config.yaml
model: "audio frame classifier"
dataset: "telephone keypad tones over noise or synthetic speech"
train_examples: 39062
noise_aug: 0.002
n_mels: 80
hop_length: 160
input: "log_mel"
spec_augment: true
win_length: 512
num_classes: 17
output_stride: 2
arch: "wavenet"
norm: "batchnorm"
depths: [9]
kernel_size: 5
stem: "single"
widths: [256]
init: "lecun_normal"
residual_init: "none"
optimizer: "adamw"
learning_rate: 0.002
beta1: 0.9
beta2: 0.99
eps: 1e-06
max_grad_norm: 0.5
max_steps: 22900
batch_size: 64
epochs: 37.5
lr_schedule: "wsd"
decay_fraction: 0.4
final_lr_fraction: 0.1
warmup_steps: 2290
weight_decay: 0.1
Rows from block 2, named by matrix and row number. Rows with one number belong to one channel. Each number is 50 + 10 x the weight over its row's rms, rounded and kept within 0 to 99. All counts start at 0. After the name is the row's rms in percent of the matrix's.
# filt: filter width-5 conv, dilation 4 (model.blocks.2.filt.weight, 256x256x5), inputs 154-175, a 5 kernel for each
# gate: gate width-5 conv, dilation 4 (model.blocks.2.gate.weight, 256x256x5), inputs 154-175, a 5 kernel for each
filt.215 103:52 47 53 59 47 38 47 49 54 48 46 53 55 58 58 57 62 48 51 60 40 45 47 48 41 59 50 38 45 51 59 50 53 54 55 38 38 56 43 40 49 55 44 50 67 54 66 71 38 33 43 36 38 38 43 35 44 32 46 43 68 60 43 55 57 58 61 70 60 66 33 48 70 57 39 55 53 44 40 48 38 32 57 46 44 53 50 30 44 55 24 37 67 59 52 53 71 57 54 49 43 37 56 44 27 56 56 43 41 36
gate.215 102:67 59 44 51 60 59 54 67 57 63 52 45 51 62 57 36 56 37 45 50 53 52 54 48 51 56 64 42 51 49 53 48 31 55 43 57 35 61 50 53 50 54 48 38 45 57 58 53 79 43 60 46 43 41 40 63 50 51 43 57 47 53 34 35 54 34 31 59 61 62 49 46 48 52 51 66 57 50 61 50 41 40 81 66 46 59 68 34 50 52 40 35 80 56 48 39 45 47 50 42 48 36 66 48 49 58 61 45 51 67
filt.216 102:49 57 53 60 56 63 58 51 53 50 54 55 61 47 48 52 58 54 49 39 58 49 61 51 45 46 55 65 63 56 54 42 50 48 57 53 62 33 34 57 44 52 55 49 48 68 42 68 54 53 54 56 51 50 70 45 56 47 40 48 52 60 59 43 46 61 63 61 63 45 62 46 50 45 58 54 53 57 54 51 54 54 75 58 58 36 55 46 41 44 65 61 72 54 45 60 36 55 33 34 30 39 43 46 47 50 51 51 41 50
gate.216 100:52 70 61 36 50 54 66 70 64 71 57 70 57 57 61 61 67 57 73 63 42 58 57 55 58 64 62 53 63 41 61 58 43 54 47 50 50 51 47 63 57 45 40 41 40 57 54 60 41 65 52 57 49 60 54 57 54 60 45 56 49 50 45 45 53 47 47 55 56 61 54 61 41 61 49 66 55 59 52 54 62 53 42 59 53 52 59 50 52 42 62 53 54 53 67 54 46 56 55 74 50 59 46 58 40 54 75 68 60 62
filt.217 110:57 73 40 37 58 40 56 51 44 50 56 61 53 45 54 50 55 58 45 42 46 66 45 36 36 46 28 37 54 37 44 56 36 39 56 52 50 57 42 52 54 22 55 74 53 68 72 41 26 56 39 59 39 53 55 50 41 65 63 57 54 56 34 45 50 67 65 51 27 39 40 55 47 35 61 69 44 46 56 39 49 48 49 49 43 41 37 45 56 46 53 40 47 36 27 59 63 56 39 57 51 57 45 43 46 46 59 39 42 48
gate.217 104:54 73 37 43 49 50 68 62 70 76 42 61 45 61 64 47 72 50 61 56 59 80 45 43 42 47 46 49 39 48 57 70 49 55 51 46 20 57 61 51 56 42 43 52 55 69 72 41 48 43 42 41 40 50 51 43 36 64 58 66 59 54 30 43 35 62 43 45 55 48 41 74 55 68 54 67 28 52 47 46 39 43 58 48 43 44 57 69 51 48 50 50 65 67 57 61 59 37 56 40 41 55 56 50 42 61 64 32 44 40
filt.218 106:58 61 29 44 46 58 50 50 64 61 40 52 56 63 56 59 60 38 59 56 39 41 54 60 58 57 36 51 43 44 48 52 49 59 56 46 42 52 37 41 64 60 43 60 50 42 53 57 46 40 46 54 49 58 52 64 54 48 42 36 51 60 45 51 55 49 49 57 48 46 48 51 39 46 51 55 46 47 46 45 38 27 98 47 47 64 49 45 51 49 22 23 82 56 38 44 55 56 51 48 43 45 48 46 57 56 65 31 50 55
gate.218 104:58 59 31 45 53 52 36 84 44 50 49 47 59 54 46 42 38 50 29 55 51 46 60 46 49 55 62 41 46 43 52 44 53 46 49 40 44 50 47 43 64 68 55 31 37 55 54 33 57 58 42 47 38 46 45 36 43 48 41 52 46 54 43 53 57 47 46 54 40 54 58 47 63 54 62 42 62 30 35 34 59 60 96 73 51 39 47 48 54 55 55 55 99 63 47 53 53 71 46 68 44 54 34 51 36 54 56 39 41 53
filt.219 110:39 43 45 29 48 49 47 54 58 59 42 41 40 52 67 68 59 65 77 54 60 51 54 78 68 64 58 45 48 35 53 47 49 54 73 39 39 56 48 43 54 53 42 34 53 57 68 44 65 55 52 41 60 39 56 44 44 49 40 26 54 54 56 48 55 56 50 56 74 52 61 50 55 32 62 49 56 57 74 51 65 66 33 50 38 57 53 50 28 53 57 56 38 70 62 41 57 54 96 49 50 48 40 28 50 48 51 48 49 56
gate.219 104:41 51 64 41 48 55 40 64 40 55 56 53 49 50 58 66 45 53 62 66 49 44 49 41 40 47 56 45 70 43 32 22 41 31 64 60 56 48 28 57 48 63 65 65 46 43 32 26 39 63 51 42 51 37 55 66 61 60 50 47 39 48 46 51 54 53 52 42 45 52 40 28 61 18 65 57 69 32 60 48 51 50 53 47 46 52 47 64 56 58 54 62 62 58 48 49 53 29 51 50 45 63 58 44 46 51 62 47 46 52
filt.220 107:44 35 58 34 39 41 40 44 50 54 50 52 52 52 58 57 47 64 43 48 65 54 63 57 65 42 33 37 39 33 50 64 44 45 63 44 84 61 59 63 47 40 46 56 35 71 52 60 29 64 39 57 49 36 40 30 58 46 52 42 46 34 72 53 56 39 31 61 51 49 45 57 50 46 62 49 54 48 51 36 39 42 39 56 48 47 45 35 25 42 42 50 41 57 50 50 36 59 37 54 44 49 46 55 50 47 30 65 46 53
gate.220 107:43 59 67 51 35 40 61 66 58 49 52 52 55 45 42 63 58 54 57 54 43 50 69 53 34 70 31 37 60 74 44 70 47 60 43 39 72 51 38 45 65 54 38 49 66 55 61 48 56 46 45 58 46 50 37 38 59 48 41 62 44 55 55 49 35 56 76 48 45 51 38 70 55 66 47 67 53 43 36 59 50 49 41 54 50 49 48 54 58 62 47 62 54 47 57 49 60 58 48 38 52 43 59 49 41 46 52 64 50 35
filt.221 100:49 32 54 33 34 62 37 68 54 53 52 40 45 29 35 68 55 53 64 69 62 41 65 42 33 42 63 21 47 54 62 66 68 57 70 54 54 57 40 47 49 67 36 49 62 62 68 38 46 46 49 38 53 53 50 37 44 46 42 52 74 68 74 69 62 72 59 51 42 51 63 40 58 39 53 43 79 36 58 57 65 72 43 39 56 45 52 56 50 62 57 62 46 33 46 53 64 52 52 42 69 59 58 50 47 57 50 61 54 49
gate.221 098:52 48 53 53 50 53 47 47 74 47 69 59 51 64 59 51 59 58 57 48 58 58 56 61 48 72 60 78 49 46 36 44 56 53 55 34 47 27 52 64 44 57 63 52 42 55 42 56 56 64 56 41 51 41 50 42 61 46 56 57 55 60 45 49 59 56 47 42 52 57 34 42 44 61 65 57 66 67 44 62 59 60 43 43 48 45 47 53 57 51 65 70 55 64 59 34 48 33 51 55 67 65 49 49 52 62 58 59 50 54
filt.222 099:61 56 49 50 65 44 64 53 23 50 34 41 38 20 28 40 57 60 33 49 50 71 46 44 45 45 35 35 48 41 46 48 59 23 39 52 38 60 48 49 50 31 51 62 57 45 56 62 41 36 58 51 54 35 49 43 29 40 40 56 49 54 39 52 58 38 54 42 34 57 50 69 81 41 59 54 24 40 62 46 37 49 53 59 55 51 59 58 35 47 49 43 42 54 47 46 63 45 58 46 53 56 50 72 74 55 54 40 57 60
gate.222 099:61 59 50 66 50 53 51 53 60 63 64 61 51 47 60 55 51 52 68 49 54 54 35 38 42 40 59 63 62 56 50 47 55 36 49 76 51 42 37 59 41 40 60 63 52 62 62 63 53 45 51 53 54 52 48 60 44 50 56 56 53 37 44 51 47 54 36 39 33 32 62 57 54 32 57 61 51 54 54 55 62 63 59 51 63 49 58 65 62 51 76 57 59 57 73 68 40 47 55 56 48 68 57 40 50 65 55 53 60 63
filt.223 075:41 26 56 59 64 42 56 60 54 67 55 53 60 57 49 40 42 54 43 49 47 61 60 53 62 67 54 63 54 38 42 45 65 41 43 47 49 43 40 61 60 42 52 47 36 49 48 62 26 48 48 45 50 53 54 46 44 30 42 59 28 30 34 43 39 42 37 33 39 63 35 41 53 51 67 64 59 52 41 37 47 73 45 52 42 49 46 68 73 57 56 68 52 50 47 37 68 38 33 37 62 51 53 54 68 53 46 60 60 58
gate.223 095:57 54 60 43 38 59 53 42 46 70 48 59 47 49 59 40 37 38 46 48 42 39 40 30 60 49 63 56 70 45 54 45 48 48 55 58 64 61 49 55 34 52 54 72 38 58 36 57 49 61 59 54 59 53 52 58 60 61 67 48 56 45 51 46 46 34 36 39 53 59 61 62 60 44 47 49 53 51 72 60 59 67 50 56 72 62 55 40 47 48 58 71 52 51 87 47 31 49 43 69 46 56 53 52 43 58 58 56 51 63
filt.224 102:32 48 48 47 50 32 50 33 54 45 55 57 56 56 45 48 45 37 50 40 37 44 37 43 25 60 49 42 43 42 59 30 42 55 40 71 55 55 60 64 57 45 41 49 47 64 53 59 40 59 35 40 47 54 50 55 58 48 52 57 43 60 50 33 35 37 58 55 46 45 66 27 51 58 49 59 50 51 42 54 79 57 52 65 69 53 41 46 51 56 55 52 46 56 46 49 60 42 39 40 38 40 53 44 55 36 50 45 25 32
gate.224 100:39 65 66 50 73 43 63 56 46 51 43 48 48 50 65 41 53 55 66 61 32 53 44 45 57 67 50 58 69 64 49 40 50 45 42 57 58 51 49 52 53 36 48 49 49 52 60 53 59 46 59 50 59 53 61 52 57 54 50 55 42 53 47 59 67 39 44 36 41 35 46 49 55 41 54 70 55 53 73 56 75 53 49 60 62 41 47 56 51 68 53 53 42 53 53 48 62 40 69 38 48 44 46 43 53 44 52 51 61 67
filt.225 106:52 56 63 55 41 51 48 32 49 58 45 45 38 57 52 54 60 19 52 64 50 55 47 50 56 36 48 47 56 44 52 62 44 50 56 52 44 55 38 48 49 48 43 59 41 66 60 55 54 75 39 53 66 48 35 46 48 61 39 39 48 46 77 44 39 66 39 39 54 56 56 52 31 59 64 61 48 67 31 36 40 45 48 73 69 39 41 46 59 45 50 37 40 62 58 71 45 48 28 60 50 48 69 69 44 62 59 79 41 31
gate.225 102:45 53 43 68 65 54 41 39 50 57 47 44 48 50 67 55 60 37 47 57 42 41 47 60 60 43 57 57 49 62 52 47 36 58 74 67 43 59 50 33 42 46 53 48 54 48 56 54 57 45 46 41 40 58 68 69 52 52 47 25 48 34 52 70 77 58 37 54 36 37 42 47 48 35 48 51 50 55 50 37 55 41 73 48 51 48 55 52 50 55 47 49 68 51 48 54 45 44 53 33 49 59 70 56 60 49 45 45 65 74
filt.226 113:47 65 52 45 49 47 61 44 44 53 66 69 45 64 66 55 52 30 56 51 40 52 66 52 57 57 54 52 55 53 51 58 39 79 47 50 63 51 63 57 50 49 31 38 47 51 57 37 62 59 56 59 49 53 56 58 66 50 44 52 49 49 38 55 52 53 51 39 39 61 50 53 32 68 51 49 44 52 46 52 38 47 50 72 62 42 56 45 60 37 48 54 58 57 60 53 37 56 68 57 51 57 57 39 46 52 56 67 59 49
gate.226 102:51 28 51 42 38 57 26 45 59 46 41 28 48 42 35 44 45 37 53 53 55 30 58 47 40 40 58 44 69 51 30 39 58 44 68 53 49 41 37 54 41 55 43 56 49 27 42 46 16 44 37 39 46 50 47 58 45 44 57 44 45 44 56 41 37 55 53 48 43 28 52 43 67 46 77 36 66 41 41 48 53 47 45 57 59 58 47 28 52 61 50 38 57 47 48 47 42 64 32 47 57 63 49 40 43 36 34 58 33 30
filt.227 099:41 53 45 58 40 40 46 45 48 46 42 49 44 53 49 59 54 53 51 44 40 48 55 61 60 62 59 62 49 63 56 43 43 48 42 50 51 50 54 44 70 57 56 47 36 42 28 45 40 47 47 76 58 65 51 64 58 63 57 51 60 64 53 58 40 33 41 55 49 50 64 46 40 50 46 48 41 59 45 43 54 50 41 38 44 63 62 52 46 47 50 42 50 45 46 40 29 53 47 43 36 36 39 44 50 42 52 48 50 37
gate.227 107:55 50 62 62 53 54 51 58 58 66 44 41 51 48 56 71 69 66 53 64 44 41 51 59 63 47 61 59 58 62 44 39 40 47 51 57 36 40 37 46 59 63 51 47 45 36 36 33 38 46 50 46 49 64 68 61 46 51 48 50 46 47 51 52 47 58 49 55 44 55 49 33 36 38 31 53 62 45 39 47 59 72 66 53 67 54 60 61 55 46 49 56 66 61 55 54 47 49 41 50 40 46 46 51 48 55 57 55 63 66
filt.228 100:53 72 51 54 70 35 56 56 48 50 44 56 48 53 47 49 50 40 50 57 40 42 53 47 54 61 49 53 54 41 42 59 34 47 47 42 55 52 58 59 71 58 38 39 32 53 42 39 46 52 48 66 54 55 56 51 59 61 53 60 57 45 45 50 54 58 39 49 40 47 46 67 41 52 45 58 36 51 64 51 67 61 75 87 72 43 65 49 67 65 56 54 66 62 57 50 17 52 35 45 78 77 64 65 65 53 47 59 58 62
gate.228 104:59 42 51 44 47 52 50 68 57 61 44 55 60 56 52 68 71 64 56 61 44 48 57 57 45 71 77 66 64 62 46 54 55 49 63 46 26 43 50 52 65 56 45 42 37 34 63 50 42 67 63 45 57 70 63 74 54 40 55 46 48 41 48 47 46 51 59 55 44 50 48 44 55 49 59 59 68 41 62 56 53 60 53 57 64 67 52 64 60 62 49 52 50 49 50 40 71 44 55 68 47 40 50 48 36 44 53 55 58 55
filt.229 103:36 44 51 31 40 51 54 69 52 56 53 54 53 52 64 42 39 41 43 69 43 43 46 40 59 59 54 50 64 60 45 47 37 39 47 42 56 46 41 39 56 49 55 52 61 54 42 35 70 48 60 66 48 35 37 40 59 59 42 46 53 55 52 38 55 59 52 59 73 65 39 51 51 47 47 60 53 40 52 57 54 45 58 72 51 43 58 53 43 47 47 48 61 65 63 50 31 47 56 59 68 76 65 67 63 60 59 48 38 56
gate.229 101:71 53 64 64 51 50 47 52 58 61 48 53 60 57 61 52 41 29 56 53 51 47 57 46 51 52 62 55 68 61 47 44 46 50 43 47 60 61 44 46 47 54 44 53 50 71 51 51 62 66 60 57 63 44 49 51 66 55 49 55 41 29 45 41 52 49 41 38 52 57 44 37 36 44 35 65 67 61 58 73 62 64 56 79 79 34 39 51 57 46 57 59 58 61 76 59 43 47 46 74 56 72 71 57 57 56 47 59 53 70
filt.230 099:31 36 38 39 37 55 51 52 65 48 32 52 50 57 47 55 57 53 61 45 49 53 55 67 49 45 46 53 35 52 45 60 62 54 44 45 49 52 50 50 43 45 52 26 58 45 66 49 65 41 41 43 41 30 46 51 39 47 38 40 42 39 57 67 73 53 56 61 71 54 36 60 40 52 45 47 51 62 41 48 43 23 49 43 43 59 48 58 36 37 44 43 40 54 42 56 60 61 88 47 41 32 27 25 43 41 40 37 57 58
gate.230 097:61 40 47 69 62 56 46 54 62 68 59 55 50 68 58 44 58 48 47 41 43 39 45 59 57 65 68 54 48 42 53 60 40 74 62 43 42 64 59 67 46 49 52 42 30 58 64 38 64 60 48 43 44 50 49 55 55 59 51 52 57 43 35 50 49 40 42 42 44 58 53 45 51 58 48 52 69 55 53 52 53 74 57 52 44 63 59 56 60 49 50 61 63 49 55 43 57 28 49 41 55 34 56 43 42 55 46 43 62 59
filt.231 108:40 46 28 66 38 43 39 23 65 55 34 44 42 63 45 48 52 44 65 47 34 41 51 70 58 35 54 61 31 53 57 45 27 60 48 58 50 44 57 40 42 53 60 41 54 50 39 31 48 34 48 57 45 50 49 57 63 52 50 43 63 77 82 66 62 43 45 37 59 47 49 43 22 59 47 34 44 52 24 32 62 54 54 41 52 52 61 48 49 50 36 36 47 50 48 53 40 47 52 44 29 50 55 41 56 38 53 59 53 48
gate.231 111:57 55 38 59 48 48 56 41 57 67 55 54 48 69 58 78 67 45 57 61 38 28 52 63 56 62 62 60 56 60 34 24 33 63 54 39 43 49 56 55 69 62 41 43 47 36 25 28 63 55 54 48 44 44 48 64 67 52 48 54 35 36 51 63 46 59 46 37 30 60 34 35 35 72 59 62 52 58 36 43 49 51 59 51 49 48 68 48 58 48 41 47 70 58 54 52 29 56 48 36 41 44 46 50 56 43 43 54 63 50
filt.232 067:35 30 49 43 50 48 33 51 38 36 39 44 49 42 42 74 61 53 63 48 53 57 58 56 68 46 45 25 42 35 36 46 57 46 53 47 47 68 48 49 41 36 38 45 36 46 53 44 46 52 42 31 49 36 45 43 45 49 49 39 51 50 51 53 52 55 41 66 70 62 38 49 62 40 49 52 43 29 62 53 40 48 44 37 33 40 42 39 32 25 42 47 36 46 46 60 66 36 62 62 43 46 53 36 53 31 30 39 45 53
gate.232 101:41 42 53 40 70 53 53 74 41 52 53 47 58 58 64 57 56 57 52 42 53 60 57 53 73 57 54 53 54 46 45 56 42 48 68 55 58 68 67 54 40 49 57 45 33 46 57 28 65 65 47 44 61 35 53 54 49 72 61 33 51 46 48 56 61 49 38 48 59 54 43 61 65 34 53 60 49 33 82 62 46 49 43 60 53 53 48 66 43 42 48 53 58 72 60 57 55 15 72 58 52 54 44 50 59 57 53 52 63 72
filt.233 099:18 32 42 41 55 57 63 57 49 66 52 59 45 44 62 44 53 58 46 43 43 60 29 36 48 59 42 42 44 38 33 50 60 64 58 47 50 62 52 54 54 17 44 49 37 58 51 42 58 40 45 52 50 50 55 43 38 51 48 45 41 29 38 38 31 59 57 45 50 54 35 47 59 54 62 67 41 41 60 39 70 75 51 44 48 36 39 61 44 44 69 68 34 43 50 65 76 48 60 44 46 37 52 55 55 50 49 50 53 54
gate.233 097:51 52 49 42 57 42 53 70 50 51 67 60 58 54 64 39 50 53 59 59 52 57 51 53 62 61 57 64 62 59 44 55 51 52 63 59 41 51 50 51 61 43 56 47 51 47 61 40 58 67 51 57 67 53 59 62 48 62 61 52 49 47 53 35 30 38 37 56 49 51 47 59 51 56 53 57 44 35 54 56 68 67 79 69 54 48 55 68 54 45 67 63 64 74 57 47 58 27 52 52 59 43 44 45 42 58 51 43 44 53
filt.234 114:40 32 61 64 53 53 48 54 55 48 42 29 54 66 51 57 50 51 54 42 40 20 62 75 67 50 52 27 49 55 34 33 29 60 60 53 69 67 33 44 35 48 38 40 43 50 48 44 53 63 35 49 61 49 47 55 65 52 25 30 40 42 55 62 58 51 48 69 54 47 55 55 40 60 48 39 41 53 36 54 47 50 51 59 57 45 63 37 57 53 35 31 55 55 51 66 33 70 42 47 44 38 56 61 59 37 24 53 58 57
gate.234 107:33 50 37 38 26 47 64 57 72 51 44 55 48 63 39 44 59 59 60 43 51 73 51 71 62 41 33 62 45 46 47 31 44 61 47 63 48 40 36 44 48 46 69 44 40 41 40 26 42 60 44 46 62 48 30 44 43 48 31 29 61 69 61 65 61 28 61 54 47 46 56 56 48 54 65 43 31 38 23 38 53 47 41 50 55 56 37 60 49 34 55 59 48 58 54 51 61 10 55 58 54 47 52 30 37 40 61 45 53 53
filt.235 109:42 62 66 44 40 47 58 65 62 55 45 43 45 52 50 46 54 73 64 41 54 57 70 51 53 53 53 59 49 40 51 55 44 60 52 55 50 32 37 55 49 60 40 41 19 45 26 51 52 37 43 56 44 31 48 51 66 43 37 47 49 53 51 43 43 50 63 80 52 50 43 53 33 61 44 55 49 55 27 39 51 40 61 57 51 45 49 44 61 55 50 57 62 62 62 53 35 45 49 48 53 48 48 33 36 55 56 52 30 45
gate.235 100:45 50 49 54 56 57 47 54 51 52 54 48 53 50 54 51 47 38 38 55 57 38 75 58 62 64 52 48 52 55 72 67 57 66 53 41 52 41 53 47 52 55 32 55 62 46 56 58 69 54 67 52 53 60 64 48 52 40 47 56 51 47 59 65 49 45 32 53 34 59 44 58 39 44 29 53 51 55 52 66 60 52 52 48 43 52 65 39 50 45 54 48 64 52 54 45 44 77 46 52 62 57 52 49 56 58 47 59 62 60
filt.236 092:50 51 53 52 35 64 43 36 60 51 55 50 56 49 43 47 64 58 57 48 65 51 69 57 30 20 49 38 41 39 41 58 40 53 55 67 46 46 44 73 24 65 50 40 49 49 45 60 44 40 52 53 52 48 51 46 40 39 32 63 58 51 62 52 44 53 59 61 50 54 66 55 47 65 56 31 54 45 26 55 56 52 47 56 47 39 52 31 45 53 58 36 48 35 38 71 36 64 40 48 44 58 53 49 39 49 52 56 44 41
gate.236 092:44 49 53 40 45 57 62 77 56 40 57 54 50 50 42 41 61 54 46 55 54 59 54 51 57 46 63 59 65 68 42 63 30 40 45 69 41 64 57 44 29 51 40 46 54 60 49 52 54 51 50 56 49 41 56 56 43 65 57 48 27 41 39 41 46 51 36 53 53 40 49 67 52 39 32 48 41 45 51 71 76 68 60 76 49 40 65 62 49 46 68 64 65 76 59 55 47 39 54 66 63 50 63 42 41 42 47 46 46 61
filt.237 098:44 55 55 66 61 41 42 46 62 53 41 44 56 55 50 52 47 45 45 46 33 25 38 42 27 54 43 45 55 49 34 38 25 29 23 63 68 63 33 51 51 48 57 47 43 38 45 43 25 47 51 51 53 46 52 63 58 74 50 62 33 30 51 39 40 65 37 51 29 54 34 48 40 58 51 57 56 63 26 39 48 51 49 57 59 56 63 52 65 57 39 36 60 60 56 60 40 62 32 50 37 63 50 57 54 36 35 42 36 37
gate.237 092:52 46 62 56 57 49 51 69 48 56 52 48 59 43 49 47 46 43 42 59 55 53 69 64 68 52 57 28 47 48 46 45 54 52 59 54 47 70 49 50 57 51 33 46 59 46 39 71 49 63 54 55 52 49 57 74 58 56 43 46 40 36 53 38 27 48 36 59 45 50 55 50 59 49 69 48 49 43 46 46 53 62 58 45 50 57 61 35 45 47 58 60 69 55 54 48 39 78 37 40 46 50 38 61 52 53 47 69 56 52
filt.238 096:52 73 53 54 49 33 34 36 50 50 35 44 47 55 62 46 41 43 73 53 24 41 41 46 43 52 54 49 64 51 56 52 40 52 78 49 39 55 33 53 57 53 50 62 51 57 75 41 38 54 55 56 51 28 46 49 41 57 51 48 59 51 47 45 53 43 49 44 40 40 48 60 36 51 60 61 55 68 53 52 55 52 60 52 48 69 47 50 53 42 42 45 51 56 54 49 50 48 45 56 53 67 57 41 48 48 58 56 56 60
gate.238 102:51 51 45 47 60 58 56 60 48 50 59 55 57 44 40 31 35 38 26 20 50 46 41 34 38 67 67 71 60 57 54 52 53 60 46 43 49 41 52 62 45 44 51 49 62 48 54 55 83 51 66 79 59 63 80 45 47 50 50 60 43 42 37 30 31 50 38 27 40 33 55 56 48 55 40 42 58 50 71 67 56 46 58 67 55 45 47 52 40 54 60 53 54 56 54 40 41 38 66 41 72 66 72 72 62 53 55 56 54 54
filt.239 116:47 54 46 51 66 54 51 32 54 36 39 41 32 57 62 64 67 49 48 34 49 48 32 73 67 53 57 66 44 49 35 45 48 65 70 46 43 51 46 44 62 65 73 44 61 32 36 42 66 67 36 46 41 40 54 53 60 52 36 19 42 47 50 62 68 57 53 40 64 50 59 55 44 52 65 42 46 64 54 55 45 42 48 60 54 39 51 62 35 44 35 37 46 66 53 49 46 31 82 47 46 40 46 43 78 48 51 44 65 79
gate.239 105:46 45 47 45 57 65 59 59 60 62 48 51 52 52 56 51 58 49 60 55 58 64 60 63 69 42 37 51 51 31 70 46 51 71 72 44 56 51 31 48 57 49 58 72 47 40 50 30 59 75 55 36 62 47 51 48 65 56 29 30 48 48 45 66 65 35 53 48 54 47 51 45 51 47 79 42 54 44 54 37 44 40 41 54 51 60 43 50 34 36 46 54 53 65 53 40 69 28 72 68 34 35 48 48 63 40 50 43 51 64
filt.240 100:44 48 41 56 50 57 51 40 47 39 44 53 51 73 60 26 45 44 42 41 45 52 50 50 49 17 53 60 51 71 44 39 47 60 55 77 41 46 42 30 37 53 60 56 53 25 37 44 59 69 69 59 48 47 48 71 52 44 48 44 46 43 50 68 62 54 52 53 48 42 50 33 47 52 32 45 48 55 52 57 18 34 63 52 52 35 47 36 33 52 53 46 66 63 57 56 42 46 55 48 28 39 48 47 58 44 43 50 60 58
gate.240 095:58 37 42 62 38 68 51 60 66 41 69 60 58 55 39 60 34 58 48 45 58 53 73 67 42 46 57 55 39 61 62 40 47 53 42 49 46 44 50 47 53 47 43 30 45 55 47 48 58 62 53 48 42 44 48 50 40 38 38 40 46 54 56 60 57 48 55 56 49 38 76 43 48 65 36 37 62 54 41 66 61 57 64 49 67 52 37 41 35 44 61 74 85 62 57 38 53 63 59 55 65 65 59 52 57 47 53 64 70 58
filt.241 091:31 40 29 44 22 37 46 34 50 55 36 47 43 44 48 53 61 53 52 46 53 54 67 68 68 50 39 66 43 38 39 44 40 57 53 52 58 32 45 45 49 49 54 44 33 43 49 66 37 54 39 50 33 62 56 46 35 24 27 41 58 50 49 39 47 49 58 58 47 63 39 60 33 49 39 53 40 68 37 41 54 46 60 55 43 36 46 24 43 46 52 50 63 49 57 54 46 75 26 61 56 54 43 59 40 47 45 57 36 46
gate.241 101:50 57 51 57 60 50 49 53 42 44 35 46 40 49 51 64 47 72 44 52 38 44 65 56 57 51 52 74 55 59 50 50 41 58 44 49 43 32 30 38 56 63 61 61 58 38 33 42 50 51 53 56 48 60 65 51 51 34 37 46 51 48 47 51 39 37 31 71 22 34 46 42 37 48 37 56 60 71 43 51 62 48 55 57 49 60 49 33 37 42 54 53 66 62 55 54 39 58 43 48 49 50 41 61 57 50 52 65 60 67
filt.242 105:56 32 31 57 55 57 56 63 54 42 52 51 58 49 50 47 39 40 45 45 58 64 46 52 41 42 41 49 54 49 39 39 62 38 44 60 58 63 50 59 38 37 51 55 48 37 52 57 38 48 45 45 58 65 46 61 53 56 57 67 51 50 69 46 46 63 55 58 55 35 41 44 58 48 62 54 42 45 40 48 50 48 79 31 42 41 29 51 40 49 50 55 69 44 52 70 68 63 27 46 46 41 32 60 56 58 51 58 48 51
gate.242 103:43 49 54 36 49 51 43 42 62 77 44 45 52 63 62 42 41 44 49 52 53 46 48 52 63 54 46 52 58 47 48 55 51 74 59 52 62 39 47 49 43 46 55 64 38 51 49 40 49 53 47 48 45 55 55 57 57 42 49 56 40 35 44 63 64 50 42 45 43 48 52 60 52 51 43 51 50 48 62 48 38 46 49 81 65 46 48 50 48 42 47 50 51 72 65 43 37 36 65 57 62 64 55 30 36 46 42 50 63 61
filt.243 106:42 52 45 43 59 62 51 63 64 40 48 51 53 52 48 57 43 38 48 39 44 34 50 51 51 50 46 28 43 41 52 60 53 55 58 34 44 49 44 41 60 77 49 40 34 49 55 37 47 62 35 56 73 46 62 45 52 40 35 33 52 62 55 44 49 46 43 44 59 39 47 51 60 49 63 48 51 36 43 49 60 36 43 62 42 65 52 51 61 54 60 51 56 56 41 43 44 46 47 51 30 44 42 44 54 53 59 57 49 58
gate.243 101:60 70 59 53 42 48 51 46 57 51 54 73 54 51 58 42 58 53 43 60 50 54 49 36 47 59 44 66 56 68 40 67 46 56 62 46 57 42 50 34 60 45 49 61 40 59 70 44 40 65 44 55 58 60 51 57 49 54 69 38 38 47 39 46 35 57 55 39 58 48 41 74 52 55 53 66 45 48 55 56 48 52 41 60 71 38 38 49 44 40 55 52 43 61 66 50 63 28 47 52 54 45 50 39 42 62 68 65 59 50
filt.244 108:48 61 56 48 53 49 43 51 42 43 55 57 44 44 54 63 58 45 57 43 58 62 65 52 65 65 59 50 34 41 63 57 28 64 52 38 43 38 64 63 48 57 41 50 47 55 60 37 53 62 59 55 36 44 42 50 56 50 54 53 61 62 55 58 59 51 48 51 49 42 43 48 38 76 53 54 55 49 50 55 61 51 49 47 53 54 55 46 61 44 47 51 51 44 55 49 48 45 54 56 34 42 72 56 70 37 55 62 49 54
gate.244 103:45 53 46 49 55 55 48 51 67 49 61 55 49 61 59 58 66 65 50 54 33 56 46 44 44 62 62 74 60 64 53 49 79 59 67 48 39 26 52 34 65 52 66 50 51 36 51 59 43 72 55 45 59 56 50 51 47 47 52 36 58 59 61 61 47 47 54 47 48 30 50 51 47 45 63 53 54 58 50 53 69 57 68 72 56 65 51 53 57 62 60 61 63 68 59 37 58 65 52 49 54 60 26 49 55 58 64 51 46 48
filt.245 094:71 51 47 71 62 49 56 49 49 63 50 39 37 48 40 51 62 49 56 45 48 56 47 62 48 42 50 55 50 48 47 35 36 42 29 49 38 46 37 56 51 56 63 56 68 58 57 31 59 37 47 37 49 39 41 50 47 56 41 63 59 51 52 51 65 53 69 56 59 64 53 33 31 41 38 43 52 69 59 57 53 62 63 56 50 59 55 54 44 52 53 56 58 49 55 48 61 45 57 51 62 60 70 65 68 57 49 55 66 68
gate.245 095:63 64 60 62 57 59 54 50 64 42 49 52 46 53 59 58 64 49 64 58 51 47 46 56 52 64 55 63 56 58 51 52 41 63 62 36 47 40 41 54 46 51 60 50 44 63 57 45 63 57 37 50 56 67 68 58 63 66 61 60 31 47 50 43 45 48 49 29 49 31 37 55 45 39 56 57 59 55 62 59 77 59 57 52 52 49 58 60 55 51 70 63 60 56 55 49 56 46 58 60 59 58 63 50 59 46 55 54 55 60